{"model": "self-supervised audio encoder (BEST-RQ)", "arch": "tdnn", "activation": "gelu", "stem": "single", "widths": [384], "max_precond_dim": 1024, "merge_dims": true, "adamw_lr_other_params": 0.0024, "steps": 15200, "epochs": 49.8, "lr_schedule": "wsd", "decay_fraction": 0.2, "weight_decay": 0.2}
Rows from block 4 of a small self-supervised audio encoder (BEST-RQ), named by matrix and row number. Each number is 128 + 32 x the weight over its row's rms, rounded and kept within 0 to 255. All counts start at 0. Numbers have three digits each.
After each channel's rows are labels from the 100 clips, of 14848, where the channel reaches its highest value: "strongest on" is what is common among them; "loudest" is the band of the loudest frequency at the time of the peak. Only what is clearly more common there than usual is listed. The data: notes from a synthesiser with random patches.
# conv: width-5 conv, dilation 3 (model.blocks.4.conv.weight, 384x384x5, each kernel summed), inputs 320-383

conv.114:131111119107152087156122153095108115099143084128120075034111137105145126112175092140106099120139117106135143150164120121129142118134091109076137044098164102153097053112127133078115153201148110
strongest on: pitch class: G#
loudest: 4000 to 8000 Hz

conv.324:143138117078145079121108148159146129114124105172116103123123155106145122158183131072162208077133118121132080102130109133131124151144153130095130078137088094143122160152090131092097128172137086
strongest on: tremolo
loudest: 500 to 1000 Hz

conv.40:101105125173172081112125108068117082127180143163072143155092145132113117089127100090130104146090102157115135148140107125139092113153085117169077107139110150119172172128143119149115104151074103
strongest on: glide
loudest: 250 to 500 Hz

conv.88:075123162100094139113110152111146074127139096124142108139155110138113124129109143094118171123110099125179116138191120131189145155094143149167115137131113151141157168120126123181130076141132122
strongest on: tremolo
loudest: 500 to 1000 Hz

conv.14:124112128117109168116138121072073139162101109038182130058139082107107158091108102161090068187114126147042148129120085077097149047142133118145175110151126124141121095121140146039163137139122171
strongest on: glide; echo
loudest: 500 to 1000 Hz

conv.272:106135072086176131150142150156077091133117096139176161116132095165145128106035131103112104192087097107125101121130178171111128166160075135133161118076114173096092149105123118180103109126189093
strongest on: filter wobble; resonance; filter: band-pass
loudest: 1000 to 2000 Hz

conv.128:125109064107130112112068155147181130154121139181142061102108093133131140192125140104133107141133079138136120162090106131155114147049122177106136136163129132122125104093065143151084170189115133
strongest on: high-pass
loudest: 1000 to 2000 Hz

conv.366:159144159121141176144136093028081137085147156168127150120143103249119111119114068122174177144144155119121160091080142096078160127111171131095081086148134134098104153112162116147104115104140128
strongest on: pitch class: A#; square
loudest: 250 to 500 Hz

conv.153:140142118163146122144101141214126106109107215255154127082129114107245123143195109124134149155085133120105127127135097106114123109124253140126122076251156081113088132132109137116125161142114081
strongest on: gate
loudest: 4000 to 8000 Hz

conv.106:095090118067147099144179148097121111116091119141129116126128067108148138079000101129101092126074142089106094139128129146077138179095113105164121098110114128084153060103128129085114099086185074
strongest on: pitch class: A; square
loudest: 4000 to 8000 Hz

conv.51:158098159121156120118174121067095161084145151137083108107063116098176092141170150141115114130128146109112160110132179130100113107161144096093112127157159090133121091127110110081130168133122156
strongest on: glide
loudest: 1000 to 2000 Hz

conv.328:154137129154148094125102119048150144045115092202110104184157111158186153150182124131096089117065118119096099142198150114112196048128216125043145101153143099081089087113127109083125170125081136
strongest on: swell
loudest: 4000 to 8000 Hz

conv.383:133126132115153089088128134110131112142109121179105121172136105056203103073105167131124047101029085128127098116171121140138170116121181168149121069195207147125145132112110143148160150159114076
strongest on: swell; pitch class: E; triangle
loudest: 4000 to 8000 Hz

conv.254:229109093133107113108122124126096126102174135129149149145150094165103157135159117127205120114143171107115142131142195215139101131128103093083123154107132082094077163174114140113177097062072161
strongest on: tremolo; pitch class: C
loudest: 500 to 1000 Hz

conv.174:097135123077120123123091129109129142150150119161150102128084113148104134147068175107146158117068104121166120124080162087057100120120092130109100135117169039104099174141088114112087147175106117
strongest on: echo
loudest: 1000 to 2000 Hz

conv.163:099112128179159088137097126083195182164127197144095089050165129190137102118075131138123146108040086134125136155136111151123172132172117139097125118126125169168152134119112092113174138091096144
strongest on: pitch class: G#
loudest: 4000 to 8000 Hz

conv.22:094125144136149104129158158064076169159128157133131106103145156109117091091186104151144145099063160099065151151095073143185114107164135129059170097061162160155133057134136120110096171187103115
strongest on: echo; filter wobble
loudest: 500 to 1000 Hz

conv.333:094138141176133154125133142085145142158126109134123093118161113203184113095137150161118105152098078128120121057166105168178165133149178137118161125097172165162144114090129100102140128086159098
strongest on: text has "pass"; filter wobble; resonance; text has "register"
loudest: 500 to 1000 Hz

conv.340:108138129087112123137117166119152126081119098123101112113052112143079102128100117115145155149121176154108098163073109115135115114138109135158081142101038130159127162134091139094107142112204082
strongest on: glide
loudest: 1000 to 2000 Hz

conv.301:181090131146142164167092124120086134157143170176165131109127107084144130129135152068103089198086166086110138126110169225124139145159095114120142123156089061122129101133055146108101110130137114
strongest on: glide
loudest: 250 to 500 Hz

conv.7:162107082139105101107129111136123094114139108219159144141199097110206134093135111110156105175078117163107139142102105114098184140142199141140123081160173156117105191127161123107107123118102012
strongest on: gate; echo; triangle; oscillator: square
loudest: 4000 to 8000 Hz

conv.29:073164104087108153182105127083102142177132070093147148128119111132150029098120114124157128128106136131069069105149107165163144122120045125090089103110034147185124080131116138128131160099159095
strongest on: hard sync
loudest: 250 to 500 Hz; 500 to 1000 Hz

conv.239:147114118084117101127101130070106115147147129135139129107162156062093127138095088115046120138048086132120102122180105119112146125113076124121108042136057096129134086084114101088132158116152082
strongest on: glide; filter wobble; vibrato; oscillator: square
loudest: 500 to 1000 Hz

conv.5:140099154069108083141133083040154123096222182127166114120110122195103102126152126100055107101106150179135063175129090161103108155138050088112105050126093102204119130121153110149094115094096139
strongest on: pad; inharmonic FM
loudest: 1000 to 2000 Hz

conv.74:135117118255120096149088130092165110145121161054086135142111172084110118126146157100118110151104111131127130147099118154120160126122100143136192177147123127156165140138150097114159118084115111
strongest on: echo; pluck; triangle
loudest: 500 to 1000 Hz

conv.179:133101114189084103165142089178153138114125117136135136066127118125134145110133148146177157117167092142104144119133095102121106144095174175144123057170118075141114159123160132096113113122121082
strongest on: resonance; filter opening
loudest: 1000 to 2000 Hz

conv.62:148119125100179131134131138179170130133150174255117141105114128129208148158097134140141152166137146137146087093136134129054139146125218135136148192202149035141092141134117147154129115143144120
strongest on: gate
loudest: 4000 to 8000 Hz

conv.346:083098104128089093090100099125142094118116110151097180157156102172147137078072182152122119018094133152089112183170090089085131138131168121106129129137165102099146128162175158083175120148119137
strongest on: filter opening; resonance
loudest: 1000 to 2000 Hz

conv.225:165148162126144109138152109096069141115124125149156118118108088124142101080064111155117076138128160129070058153114123092089127061127204098083198176167189131090122079157173149087108101141101143
strongest on: swell; filter wobble
loudest: 4000 to 8000 Hz

conv.2:116111141127161151141128132149098097124126096096137140050112141059095150156168145102141098167145159076191102171137073126135095141124162125042158067113091132096129115134129088151108112147072113
strongest on: pluck; echo
loudest: 1000 to 2000 Hz

conv.205:124156128122177109167125138160138182139086153185141133120150131124161112145051122153149122115165160087148086076119109144115136100185162170168123079135143077115146087103098089121094156155213119
strongest on: pitch class: C#
loudest: 1000 to 2000 Hz

conv.161:140133158056157102116104170098160101115118113078142130156102085079128166078074098155153066133080096132108133141114098098082125116074147137074136174144139070046119107134128065098135079161073119
strongest on: hard sync
loudest: 250 to 500 Hz

conv.263:163151122117109110134113117084142153138119114120142111057133148078120128130168196097119183051079156112100161114138111147129134124132128127093107106098155103163116168205103152102122167170132071
strongest on: tremolo
loudest: 500 to 1000 Hz

conv.41:128123095153105114177122157146137142126116151122068098132128118065096112126146174159160195058124108116094181142090154134135128161133120139153089124161141083133134180164120100109133189116135166
strongest on: pluck; echo; triangle
loudest: 250 to 500 Hz

conv.186:107204130061123084160112152173135139145082145137127134135133090127155124143194101152059113042122137096116114058134144118118135131160172119148148126122115125148124110134111114087107230123122115
strongest on: drive
loudest: 4000 to 8000 Hz

conv.209:163149159123119138118129132102097148093121089174121134084136086150170106126136058117090107133104112131109084088186141097026139075140158144112134205111090164137107069115090125067093176095116065
strongest on: text has "pass"; filter wobble; noise
loudest: 4000 to 8000 Hz

conv.289:124150115160125143149123177150127112156134138074129128122122137126109120079157161152182114084099107112097146107132134135178096118077128097123046145152097114099052152119097153109155105078163088
strongest on: hard sync
loudest: 250 to 500 Hz

conv.23:143128116035128089107134137033111138073126161110127119123166117162127127123059033128115077118099120105139125073156173133023185133109071094089135160116162125126126052124153110097118078143099151
strongest on: drive; gate; noise
loudest: 4000 to 8000 Hz

conv.313:156085105166117146103096110119107111104114140097111112139128130163093136107089097080137129173072109128129101179120138131132151169099118100137206109103134205108146104137165150151133084122104120
strongest on: echo; pluck; triangle
loudest: 250 to 500 Hz

conv.154:107151155133158118112110218102150095156153089166110145128146136147153115103116145163165137136104104124143081149177107125116158117096139104081153127111148141131057114166151155093094163134112071
strongest on: square
loudest: 250 to 500 Hz

conv.178:079117148147136154159123149141102156117116165181099110120091127172089149103165149167152135191102136163119172157060102125036115136148161119100129157145111093119137181100134152114121179147139175
strongest on: filter wobble; filter: low-pass; resonance
loudest: 250 to 500 Hz

conv.177:162155170159139162179121139116165120175125129162173147090126147137128085217154119138097067072109102117142127161126141111188128137163137137093123114086131169116105038126147157059154182119156135
strongest on: pad; bass register; filter: low-pass
loudest: 4000 to 8000 Hz

conv.381:105165116057109128141128154152128085128123090100159155054125099148144120125080132116181136126091153082105074099126054165125129152130153144132146051148130100101099132132095176130087138131143135
strongest on: glide; hard sync
loudest: 250 to 500 Hz